Weights of a small masked image model: encoder norm layernorm, encoder activation gelu.
Rows from block 5 of the encoder of a small masked image model, named by matrix and row number. Rows with one number within an expert belong to one neuron, the router's apart. Each number is 500 + 50 x the weight over its row's rms, rounded and kept within 0 to 999. All counts start at 0. Numbers have three digits each.
After each expert's rows are labels from the 100 images, of 14848, where the router gives the expert most weight on average: "patch colour" is the nearest of a few named colours to the mean colour under the peak. Only what is clearly more common there than usual is listed. The data: made-up ball-and-stick molecule models.
# router: router (encoder.blocks.5.mlp.router.weight, 8x256, trained with AdamW), inputs 0-127
# up: expert up (encoder.blocks.5.mlp.up, 8x128x256), inputs 0-127
# down: expert down (encoder.blocks.5.mlp.down, 8x256x128, transposed), outputs 0-127

# expert 2
router.2:465548538442451480468480524390590589473485585457543505473530541476488505464556503572421516513649411516534540465600522476510480482493507453476487502468453527452478512498466485561508506468443566522495467515585564549541537366524481515483463534496482467527462467525526526391497503418542537432542577441553482489564478519371440502473469450557497495499516493493486287508480501496518422497607
up.0:468528537440564437541520515479528472437455463517587523422527435534553441547515502555572437541477526492373418541571422437518580580516499534454556476497503428407562430467502574421523496403439579592539435474520493600515566501545561517482424536433431482608492529575587445543547501488530506438508473431456467518539458526518537381565538532482528467500559436454557517501544547593485483498469
down.0:502412564454397477494484511437463517452487520570505451545475448470565576415546450482424514559525562401529445537465399507587526457486475537535509495510577497492532507402518444525448496554541473401504537454504556438442394465483502551466571492491537531407432515473495505440374483498406518476548474495479567388600474498438560516516515531506535547504493565551475475497468545540493574573457
up.1:473434500450509491520420528427599419539500620462473563451552473482523609502538486478506456518520416482453527326544461503494512524381540491492427578483518558508464480472473412538507560511497548406478485499548477526525570462475504475577491525427483494521597477514522427474603544497465417529451488539481484445523517545542510585447523448533413543434469502395535532493447595528496537474549
down.1:450520443484595470512405493484572567450563447436564483540450461535504462490468581462556454470540504493438434506514481550595513499526504495524595529579485529521490442527486567596538530468519552475463496455597565536468486493495466538552393456552589621410466483458565526473463495546408425495562526419477443505470604541469482414510526440445498500385380475535450567482445429623416507518551
up.2:461462573431515537551487537535515400518512452550601533517512491491467425439513450518446556475548546449440464473425494536495494400446569413580483501564452548510516539433506502434426496464589575487583410481411582584499382566501547535505392569514516470522490473432491511487475423557524466384504486470416480567566521506411537467474477449514404565580524539554513499533531457461563465539535
down.2:485518488467556548465560444539480519507400594452459544447473566545533489551482513496476443480408480569559486515502440535537446536492501507536495530348446439567455480557458512519510602509510454433471571532474457401508585517499548500449553579469465549474417486530531436400470615545475535450495447544538550498456542516450436465506502483531547455485463511388496492491522544499511479445481
up.3:534526450469502453493528445463650563456520394503522605458562443535483414481515496562436504527501454495590483465461523446419520538481512487475491523426529503458494498485380376496562436461445502545539535475513469434490505474492484490568576579436568515424441445445459493468455387484530482487502565387479470565463570446500447549499585496417479501490554419484519536456482502507412449537521
down.3:511493576555509559482446433534448439507531580449434477462466499508509442587567518489503439531486509559409530487521460565552499474501476450429503497496518453533396564458594565454481403493589483469509498467468498511564521435528540468407509455537534494473458490607384597513574529520509429559516408570516580542526455551564481491434432486573508396538448544470504472571404477410593493447474
up.4:524480443530504500503500536472516548455535548581539488552575451504495557519475511497558462499483399477467487450508520477470454529494567531522413524524482494446541458482608521480551556519462474467433492452519536508597536492546536570503432542509604618509571471488456435487470547459504380498380518528536530462504554419532488446577471602507468456474500522606484505498432520485558418540529
down.4:452480480407515425473562465445541532481542506603479448482476496472509543516479528485496503527468480479486523511412533512522482658461552449387474439535575438462539565518510603538515529552470481493426486553471516473584443517463479606611454460539461492606577467457510378495557540523519492486476516529457488430385558512469558486540481470520443603486492443428580420456581513416463498491410
up.5:527513445533475500463360510431422525462520473441584576558466545480473484468499553482408551392514469481515437502525457508483501478572486531536437554503520445467441468507482517497513526477403493568575505431442507537583445439562503532521453512497439509614425499463509522547569461483574549485542541545463399444454523555495553467501516470539509422527471472433496474421462466470499498552494
down.5:604503435457489531535548507466476481541451581466524416547602452393543404569489390502447500553601517506472488532471479487513490473505505532560536434547459461433502540473485529458546525417444563535493589492480427588454519392568539448561564499407481382519418428496544486518522579453499545464503550480415499416476546525515602515532513602452446472521560501550576440435482485493533437465431
patch colour: black

# expert 1
router.1:518500487522521527520524581604384504495545480511461457490605466561524497502465425508441495495478532502414488527501556545583482598541512511500416504431511431524532496489528473417493515466522466553501471479435507464500540507527501387496457471509498486530515502473486503439479519557481452558470429512508621506480457483409564430537547495476478505547516509528452612517565501449539467405513
up.0:476482527523506447445574525498531417492530553478473460576470535544453511517477576420578480514483453521505390497484431618547619567545528548549417564500423376532519561479534510432509439386526430436425476520426470476450503530527616446473557473552540535560567557517451403430491479472535445507470530526461510507481520516471476420500577440493521549539549439513616423502532576487540502531514
down.0:458473469473458559541491446594661562480459561440500516498489580453536418615522445547505543462475445443490509469538579565433529571543536508568522427575542574438480512418504495485466449555484439545446440505463543541503531455479479488497517598510576557449399522572458540446485498417502473540434433474555502512486495438425582486405513540411413410587461478541525508510487480471522548528548
up.1:547430549522460578467435515497565400523533453499555426516481533629541513525469533495488537504436540505628481529458477615473526530540440509591453503491434579542498512498516478562501512641600506495509493479402566507558561498482442430509569563511565588470423545488576550517422543617455517497444606441481479560518518555538510403483402529504496537527476452521580461454461496451438482513517
down.1:444503440491498524509535600471438531545477427556506489517455540592430541389499573520405562466534410577436486539594536432478498485470534527390525571552491557544518427499399522479459515499489528497451585496541591510432527492522554528450411544510433450441546547522449432427637543489502487396557522579469471456546580393413499471489542489455498539447478541512492486501498506451532432513505
up.2:476506528566512443433405493554527549585522439514528547452464517545501540471466506384445407534451476526562430417434525519541448566518522539506462483403503620507453495527455474407475590526533560446497533561433402456543512397536466463548502498552502577478560580510450532488492585502552601501429545452488429436361445502572519412514522440506514523540509449501537504521401491570469497573561
down.2:434482560476451494453412526522475578452592500438558457439461487518538540453516521487509355439527540434485427508518539494506479484396574568541457498409555528478479497523444474476526566613471521489480544471520459566502525570510505526517604600456427455491471482504428526573489497434575602471563476477506510505452456475473472487566512478468511448513506548479569642432440521486492405505472
up.3:462483527500525624494549548484521460534449467533535504552538511500491489474560486431362459521502552460418454566508480520531546522497482545437458403497561452497539473501569497420488535567459421609546526527409485511450441550461468573348479532509513555503519437408459494580495546499521515590534480466549530418444486453515572487467552473500534531503514501498433542538463554515483520506506
down.3:475492439507505482488440432521520448436548533547512494521473563500522444432390464549446457499403490554540389495521453532528417538432457552550476425578467549520454569492508596531554450517578555498465497577422407464607536442400503548553480480466510495575538481485508490503525495531565472441481524467456557534528508543615499540435555505503476569467486441472505544442617459467490542445546
up.4:537469494535499567618521558503521528524525470479536516486452506616471446430515551547492487548506523496334552479462607528592478520513513610576512558475472539427556470449494507456473535521453466544440548501455434387480460493479484491467504544439505594457575554519462576450576513503536530438474486519544494490532589380448524469551521567530463540401426509565526514542414472517438406508543
down.4:476495566496480391448554534466445518538620492490443460450551442484542488548462601466519469518521463508580454496500492549507524470516506495347451444475540529471490507536556478445455576468442529411395456546528627653602449591442486648498510399526511475497620529510537464426544550564499442488448536548495460486476496515509503444527592565539527554536577381519457437459456517438533499529524
up.5:409497459499535488589591426547540447555546491496635518556529450558429448503581508526560465503555567527459432456393545486489442515560483541419509448498479417509418514444572480448596585517570527516518489405475524605557492488473495550514529504671477529486481516498477437446516530519464401526488523502553530459488429526497466514502513500481557488523480580610538473563652547485466529501488
down.5:553518514451511503436502494459482523537428547452445439457387478501565555470439514459544490512515557528566445487479461508525524468587537562468496565366564505567568527570558494482482424494434543497435416560500494567526537527487599535550460433480458458459454573492549523516442570427468523536476503571387431480411551477545497442613438548497502498519494449382544535527540527552465565548433
patch colour: brown

# expert 7
router.7:446484566483479479520512508413419578562456603434475463505488548534543462545487494527572485510376612431449573488440458520571534515486503487450537507478519455583488554481452537537484482545495301507524495527532460479540470407550509529501607485520494499464509435480534463513461512528516525518489454494494461456483475518475529549533434639481544503492502422504519555506490501641497559568445
up.0:655500456485510489460480499491314467479493660556514528509599497572485537478602485501499528552488489585507511593450530509505567511487468487410388493466468402537473541505415476526507440513508481400516510459519383512577561489408515553431442523574583461534514441533421496538480504548485595492566525448614565508481539559461530551476457517565452577588485508483514481546503463506506493401521
down.0:468517481485509496550460526496586464518458445499428417417480465393550454473495476500393520499551605461531506421517491533493503530511519540507520443433555544452395515474562558357475471474438538665430490511472659443419554450557526389512631527462502527403468519497516485560511563491564447482537512501464432456507448416538574528499468492466539432417566441465559507427496504504538442536478
up.1:504590523522444493557547555384552455541503553454504556542535557509442461419444546496507532511494498508496506509519559472488536575509573482489480531635480423480485483509462408476418466404521553443618483524602462439500551490468548475561484424452470478506474461556554491409557476571488467534451575448485572481512470528442541524494542547562378490551457619537464566575510445495470479416506
down.1:495517514365376481488495435580593564449507534540436498494445488456459618499546498525560518458399437410450566518555445557449475482399524567577467457395564453504489470475551549556525620535484485508388455466482549597500517557483535473533553526457530534469523564480536423470444468479468485521507493471497513482507438441510428487620483507446535548498582584646560497483524485501447546561474
up.2:482567527434532485514545452632487455454427572539515488521556534535468493511505505386469516507481472513564532570335434482524552470518476454608501486399493503562437442479554370541485457528508504521448422487453520515457498444519509530574547405520468495503483492508483560514630521496518419545544471478492391431554417601513486493475529498488469439464470557554460498372604531539472516505482
down.2:466615503460463524446479540535508548601551486443489433460440513512477448496484458481466452534482547516475544422518463510455553555497478538513463460545394426531606497458467472581550511488533549500403369555524528495522489535552512485544538576480487534512527490526527573526494537519479381490559568534458510579450513457448524556497500556560524554446482449488547482531452517604444441436577
up.3:502498566532474515541548497470514484479475471527504458502364489551376500565496579522498488430514466499415465559603542513506505471553492472559457508565453477489527540488509580485504571477475453480487613478592489515528494492546543512451514631481545418453503502552522572550490517489498395446556471431469495511548541609479540597455452528538532522448442510496562525499560530533502560457525
down.3:559441494505459474424478511438428508575445515407490536400464514424611541523417566519490519580451486480583522576514521424467552626502476517453582434463426477472536439488418477472487502485522554459490572540464457430432452494544441494499541496455431481415468593473492454502469508513453528509403480454610551447543475519520610453475558464536449503508527476467536567507548374472502536588466
up.4:468495402488527475539407548581544587547510489511524501488485506585454532473492523517585461480533609421413587604545443487568531509435459522490489496516574456489530454441618507533515503410473584523463463520518487392558496595450609563496470427406486567514504594472456522503490524564462511444529591504443643539504508513421504512442492504490454557402415471511456548506472412529515491470513
down.4:457517537507502517437583579499544533494470495552516549430514527482517442450492427518424528472430595470520490512537447542440467463444523466465476606512464437523517542498413543506471543522471510416473445479524564595429489499531425532483610505521550418475433483474509536537483560598444551479486558523559484561457468498485465578463544462510546561558497502382534507543469489419567396612555
up.5:569479448431460430530481618621502497470573518552491494459523457460456522496502514548457485514514489548616548504470532491590543522522375573485527488508587439489449549489524543459544529439507560493540557494537540467465493563495566533456427564487479485442425510461472494582531444403504565481485471518488555645507416493545562394475491527527540453521435491631426504516580491479511535472532
down.5:521499508488517467487483462530526475388447394497542442463474366534484550492468542570492493491480397564457503501454536597510450494504543507445566534460523448505557477542490511469491498398548537525548446501455595491489479583542581515562484447520483480516638525537517461447498551501493449449426504511506413473409483458475483506463518583509533497490511456441501543435424497444547529609497
patch colour: pink; grey

# expert 6
router.6:547513474594557424498522497418580467510643431592500549472444503506496485400583518406530486532489557515533451518485543533425467493491511540496493525538416537362540427473488478493553372553506575380493531499522515496443492527421536533556548520507510540537507478518529483523563494473468578494509492475463498508561629483505541545487516481497446424514499563399439397483475514450482591476568
up.0:497449515467491479473481473440500498548588398479571508500513624586426481448520483592543409475553446537571480525484475449497624483613516521489548474446443498464525444590526453485535507496522540528546477542535491598443433509576452452653460526506469461518483431492514471487497550402429454520538487463495512367524585508425427554542404482496528466522566483454497551425497504404476553488529
down.0:467572356418505494540450585464567489549530518506500557505457495423492422492495519477488469495504490599493470513515552523634489477477452558476534497500486588596477531416566451510508561568500493535563489503526542393495456499424572495440545474452451565518474604560486482479494441522514556523385592539481576592466493554512533496422520557475502448517489465477529548509605498464603549475501
up.1:486452561463429488553500569540499459483558446501479545462500487527554429475454525545507445493433522566504428448542506502466477415479531572505514429542500560460477536521433441481661513455499466468551508498538404500490384530543432448511513461563439362489577558508503423432531518423547578474491461534512502598463537585613499475402497485540508435544555453625480472588465507434451522590543
down.1:521556489516535514544499563424471468434439533502449529439449546549499546587505493477590479482475445544473438512479482575524488601547539536547464578376500546526460526427525547508410550489461461635523487446439531458528543461480568500614440535421470654540510503623572447542568421572452562466443435553536462424471538590487537500432487559459475443572423433419489529454514489489460493456510
up.2:518491374535558510477478481518414458492444532509456457432508486411526425452509491492459581524555550432496503470542456509472462488476533560402446537499527587486610502478593510486526499554557474408570455530538600551482495352559483568451568551415496530479501477500535585512457394556508445511562489469530547412481509480479512482450494513477511481559571536465470469460548460451529504511516
down.2:430522492410487495467595450515480588529525438485530452563508486477474572524506527519512495513518441569560493544550589454371409517504469444487475517486458467568466527574425485452443504466465548467551482500382530555477522554496537499468455447469510394508440517468417448571589520452475561472505493482410574524451591403458442447529493474523468490447467476630485434440538587472490464479413
up.3:575472539597500496478552427557505500501520460427466457548557506511483604508441434437517432499490542532439451475420523578465529459583449475484495433431433496531514411546504519503524507498399516395502481427506485480513558472473446587492497501481616520430536527658482494514487473428512551511524455512516521495513450426392493485421466598478547442501533487488557472526536542462427479547496
down.3:571426423523581499539532486542451620455489437497514533517533415506559433566456438519537498472555473483545539484498612527486522438494482462510459519667395497548426500449523421522553546538500597461510532536541400553596596485474495437504503386535430575516378517448484439566474582480527497485420471539446523563428471496491525617507505391408548450424480490504516559556452567495486444458444
up.4:541479508479455551525508440452483458483592441474550496467482510471484594540534423599465478521479511534566527507563478527547537446543459699468475516484482449475574467532455503491484500471441495507435481560529485478489465484543541558477467482513508466498516479464453505489457556404417465514605552496418460465536518438494467447426425507548528502498478509373532480539472518549535538404442
down.4:392567451484502482510459519510476527585535502494528503522504486511488534467438445569436545447549526611529524537414538524550395526437568480543536565542499534537463542542431578507452570535506536486470535435473495485524419548447471497432432553515506486508431578463487414505490451525407425511477496447504425451513531559490582572548572465470520511520501513602522440601439585485466479474475
up.5:504537589539556401515501611481529502517563431510551500583432462508476492414451482433507437507565458521526515509535507488443417522380490601459443540571494509487494545461528557454480574583483483502542551450513417505408485560512543462453478502451474582469482518452514537506469558349514569433504475440489447591532486466566475461519545571501457415497509644583514617527515452570469481448537
down.5:459450506515598454529463449610474422472503491531522491553464449534513422528527485490511481465509544579467522383543549493473416431574514486526383557541386489509550518493415451521515548502499542541446460568498457517531541549432513606550492481457440555518431444443494496518520513450505492484529449514522583496432506520480494510475599589542437546458443621441574470490457509459499483476591
patch colour: pink

# expert 3
router.3:589491523441575471535513520467544401478539450557457539485400506511507518538542436476548522504499524529506446366428442482500473561464477533551536540553542585433647479510537475450547506474516567559455498505493501496397456526418493543554522515506427514521491497523538484561586384502507515511456469518520434529476550497541539564427449489508495491495501601432542458477523511486513587465532
up.0:498414433462543449539535530505553554515577389562516446435442550450621605529561491463495602538484505515540465518453559521437485467482430458502542504386439466534507572636532463462534481570485609507529479591611449469536395564525486466420564475484505506499484407460409529502501571412449469462550498530440471539447435594496527421498433494540536510426529541575455523534435482449490463506503
down.0:471523423502539508469476577477435439529419517443464550467399474502514502546464526591531505474461520391520451576437435470498478646450467532522568468500510548562525525524477531488501526378419524588437421556533480515540527499489562492488496518567456491484487585527545589490533428456496477430514440411535433561525539540539559582572487552521575536523577487543449463550438435573486449539437
up.1:538491429412535491534553488597497496516539452451465538526505550461465552454579552510479524496545457475561504527393586554516548391435582491395485516499439452452505497495585534457424475452533473482583507465480596512534464436438517543499566555468431531536437394502399521468441614460432544453498529508464499529612480443448513443574441483537487440575511582472514497527498489577454469398523
down.1:521589488488393519446542414448516486542502500513479559439499507420576522478497436513466528488526535521553476507622501412480514564607593429571506531538539513482506501548447440452568524526463460441399477480419449505557513469508550500453515457461561521548438533516482465587458562591363552517560542537588511513508465564449440582518524563443507645497365488535559499428489461489419489561477
up.2:415472517602573496514535461599549484472473468471522484427464491542550514529473469550563455476486369436528443540542445535579530412440399523540414486566459574445506499585541392471507461499566526407469492563564466435435415491477479563422574500465521491547497533512494538471532504468397503457514440527507565440513589423446512502517442538446500505547434467440550478533543511491480522532506
down.2:524517550550528557468529623474429434421512501406521467498509546347458500558532554494446495478532526501435472474540567454479534522449503552430523473387531461495450464472427572491547436532440566474566490482552447527415522507449610503532523553503545487440503528520474485486486544501435543559463524551422526548572520562530582502499464503598568447515513539583512541567528511444563427545471
up.3:592484453417515552521479533484482369502512447596427535547521463440531489433520453436527400578487453554561504475461496461511492551504472437568529447432491466538470468501496376582388488548496429522568522547550520470512462542512539458508525462524473549523513445499488513487470456428508501481457563468492491465454543592467476613506453506449465440528428436558555504461580578424521543472492
down.3:521494539400561507498501572522603519457589493455440500578556503592519460514522553502476501538437500491470524556545450556535459496539574582452437492535528564480464377541525543528564559532453518547517413522530535525420488458534452581516533538542422459541489461445466570454547462445451533565485581509512453538490421528534534431487468525532410462552397510480460512436551548514472486478516
up.4:418370478495473530462509541458571482552574487501442451423510496455541493461414560513380530556486452485481471488530481471405491502531513589444475498465482568499505430453454494539479424473593565524561530588504446521522451548447506508483456533533423584502457520608533418489604542422468484595485550504490497433587564461474493583467471612501548473481440455396493488389539568529505464584530
down.4:505476536490549517500513538427471467566475602425522511518593584480469518482459547472481462549563522614450539450389471489490583547498410544465513534429514512561506539480521510487567466506461595527531558510459480419521500511419468524504517567456529563459473524517537469474512482585451609487504420500550540455486497500507450500400443447482490558519417426492452540561459444520401454548505
up.5:568367503438439528547537517572519470516536443410465455491553500529471481487558474579562532552560401432448497547578461467521472461536578464531495483437524520443645470433491486456430438489534497653548479497559463492443476550443586476467548519549577499560456447519473499448539412511543480437470504503457482490601480606516566575473528457533544455383515480546526424523567444554578430618459
down.5:551596542462533552529515500511526506485511539526546469542448508464486538499540499557463445541568548482467517433526407557485482556576452480466392491454440545562433481481518384531419542528508487441517466508520500462501455445456405549502413453419509474396596491537480470395544483522573491442574512470429558522499536559483491447432505525479543541569468558470455576476584515614523488521511
patch colour: black

# expert 0
router.0:586503430536533505592494550430623512488594394506429509540460522498452496431539473467498489440533545515610459448525509507432524480481487551526449495565435614391500470490560423436507428520498499455471499500490562458465510424458521531469546478490450515484498480554533502544612501503503516477488553577469497495489586534550489539486472491617416464498484493435435333473507521490480510509582
up.0:450464482550590547512492589399522538497514500517552564473442517495528564570476412564439535506528567413364462520593574549472538508446447563506499425553492542403508556511486505459625479394477466503521449497555459508452477474486571509588508509463483449464518541514526449437578486485419553603472435535558454490434645614503549496547503523617549511458510503532511412435527430574571421528462
down.0:518531545436493437583459445479512449552523395547507431546433433506475508529452447506477443481469474509552489409453428554524471458618380489472437472468511532583495466460534513472464519489462562532483456508487472450581495570489467473504491453500507495478589443434464580469470398370502504386529484487467512482521384435523508535376454534434600499551467451548509505436493455498521540437456
up.1:582468472535469460452503495455600521506453489401544491440474622464529508633529500599468563507468502507476535527557556416494436560622520432477488469529471501538490572521420531513431518433551435571579398471464586539569488577481594473459519524513452491497520420528550399523456528417531501493497558377450525450435570567459468484510516567523515468528459428455554439572505513421533506530487
down.1:449598529523541475540514521554498423503539557581545480517556525579415559566530528482466573606512582550420496509456449463545489505448507514487476513543527484542571364506487465550518556475457558521461519504570469531475494472510454547494512521451535391494450377554449487419490524532526564426575530468582498455534432542501594413459510449472460500494460574507465424573428527541473478473520
up.2:467435511611557505516432561482524513417503479484404508524431531616441440517457544545463556505472502598514589550435420557467488551444432587439479495441426464495453478556566506540503568497548467491501520450474489504500565578415528486460423535469479472540467550571525496544424562440593529482362621493475541479452504499526572495458510475488564462466506535490461470431506460552512483462434
down.2:435409480552545444441452458464354502594399467449498502439526550533471397598460530449471467530583505490564459461463498568494435583412490589513512481390461520473526523570552523507488494546468493529539616512443438509540551450497453480525452560517490502623483412500481482516450517628596543537521498433477546413567541439476480548512530433532474428432534500426447382552532469503460506472517
up.3:515460448509559515464473479444505464520465490510439446502413511469429469503472524496493571459592499479477431438582516501515446552433468539520453502479459545455462489548468580446495547546545579420480519427600459442556588493473519547527519600426580435570525563486424469582560523537490585501487499502532496544537473479492533523530539530548512514474462542488506466480463539573641472538399
down.3:465442474536500448525543485426554505473537531512510517479555545511577580536430456453454535409454489472533607508523421575481449472501486416463526469385525396558511577448540472586493474472550369485495532567465512568530453598483433432465411462503499451436426482484468456496459532502490460449595546518561534434526495517546470456523399527439477564531507592571501528498488468441531425483575
up.4:536487505543604526525488482572499429595515574494542509589566474516523494504533447481469509464469578448509411527535439480516567506515406529471557540543422453528561472544517545400475509460512410460495536455533395469438505568408540474514545457528487504429508512478586477468563447538509564533462454534465458490491541570501504492491432564454492528457413581510454527574572575531538524506492
down.4:496473530490405480489560465499456552488429481492521483436435525504536577484457491505578452507505483536490566564450535529488497393476519450529491504357505591490441565468473481570588629465505501500639416563560458426600553490534470488509549451434532623485520490413473502493477486506467453538498580512448431587519547536480506520479537431536435556540501496599484503466422526519489484562521
up.5:498486510509499453446473522470483573562470548472442482494483405495453579530516556408516506631562515509568470509464435524454526452541499532499429542480489529478483458548443476539408429516548475544505513565483527531565434511456509470542472552534506614395450547664546488532526474494507542518502474537531529413631545468433488556402449587495511479457456518469474419563516533406424488467491
down.5:465463468521477490557488569451511464503481606427438492505571526485528503480568579505450482483456457561449541460516541473557563547487450480489487458457506528518448542587522540509578501513478590522550517540448511477566512506468504495483444510491549546427392524498461483573517520620517565536481400489463568343501487493515469514481495518447482456473416488513454562507506401566459417547488
patch colour: black

# expert 5
router.5:513483479561501483462466474602389427538473490490526488490472453498468481484486601443516586541549434497506581575532469485466630491489464527450518523520529472600469437488456491549507537433447482433519492505489497501486490613505493517504404525459543546481524564510490513483474468463544404441527530489482461531400553530640425411475447396436503560465575544464519580532532472636484518512433
up.0:552456503461481567613500425460592484410485437535497395456541495556478524421462500478459432392555535476432528523476473414475539491487511465515534561392494458561530535458529498436501474553495533409521482506521609596457542487439561489464499473521491439492468447540503515486533532531445488509421542505497551537471454484579526519553504438579415472553439514584478471456466475495485521418468
down.0:560520491561472512497534465511389448526527512480441529533551452464525504444570632569444560597458467507428462495536542575485471473492543484503526582559529605523398532511550519539476573447411519556449498490551485441482483561487475546538539489555493524454430537453517578521433448476528575467573526481425534453512544441353493425424530561442538549496582494500510467503485484476484549510562
up.1:500524559555555494440565547484450499520370575567497548510441528561433570580452447478518464420534534525463497601519522480564511490472506479497599507465467512434487453476498549541537407509487647551544524444470466533438531491498483498484542534474462438569514468394532503559550502580575495545493459481526576542488441477517446483512521470460568485429521496518549522488493473586385552492530
down.1:528561482433420520559454516595464431479501439454469522583553510452443417490539575609515543572474502441566496533486531473425578530514543450505516586531513587459543615512529498494527521509467390484527501499486530416489430463515582477571429481519576518495445567588435503453354435424489460551459513556488487441505536496531457618576505586537455482568465443428482557476521553445493473480508
up.2:451491508549561469508512498546514556540552519502544546569388610466410501513460526501436457462516516539552511479541476520475486505558439379478541478556517617550470522494520415472494534498518504576414476366504409488371521482546464504493404589529474512511530490543455425439579582407457470439444493511496568626550545463520486485534559500414536391454470429480497587508469486432454591465484
down.2:464499482447520588441474552452485474573496444457451466534535522598514514550543446468500496460567432567491548566537477453523451524406488434503493512437523502459478561507431470498548498465418457468551493492556470510492510494455528597393498415520566453535493510503487477489429484503462573478529506472595406421560423476491507483471475486575528548482527589547545498504508595567484457490496
up.3:449417546443482596483557444519454502518458409578520488541478462559532538552557509433512337576497548510565452475600513591482420537495533481551462578462492490536520404506469514459557504454414509540491415532399436532479495436457514534555389526414475484534505537455469488478443529525511440441530482563462478412432456541522455465483537554411479578612456472526459417441494437505464436491508
down.3:531536510497520406508448637435516481515498502449552536452503594459453473511460493491523655455456494591464526498396423461421535497455488520435520412576458469421424533526526508538540501510519577386465568495492501502498435533582504489503491561586526554527484516568503462546457471507419606465419519465583505536477551557484508500513435408596560540434463484565546546509552589421544519618432
up.4:436587404510596435519534525590541470523451459415425477564463494482417475429520519489526477465485488599495469545465507505459535601570548534498502500564518459425567533573495481437447554521572483497471558506450493531461493415522550447421477496514436586531466525520493526477402525412497398381507496471502463577522514456405456494406507537442444535391551506467509460523512571516509481474488
down.4:440403509567434479414550411584456515455457525448464459519553505641529354505435463571560465454564483439563531535500531516507444529496484492508450473533521451482541458498441439458578510421484504513515441575521487499500456591540530536539487521547526398474515486557434486453563514517520521411473467519481511412567455525491521524498563454601514503532382542448516489434498482496489447487507
up.5:466502459557516423432522552445515495484468488541588454574460460451498574491637546530555448509531514442575526569487588585585469537496458493575528563593454556516581540509420531391473548516557536460418449550543500541389500547481496514509524541526480506538543546471477465601441433509593426471552462452480490496514536447535461519531530541525516425578467516542537508434612509457554469486502
down.5:498584493415484454522535507542534512517479375422422489472476512478459443474515421485484566501338519511362511469551424500492545565536584470333489450498479439442439508573473464583525475508500496458462560408444527529557500478534590472407496460536458561520508448471510473443506438517440462557558508560406433537505479519426519398521452499481477498458526553543415473557543545465512554537465
patch colour: grey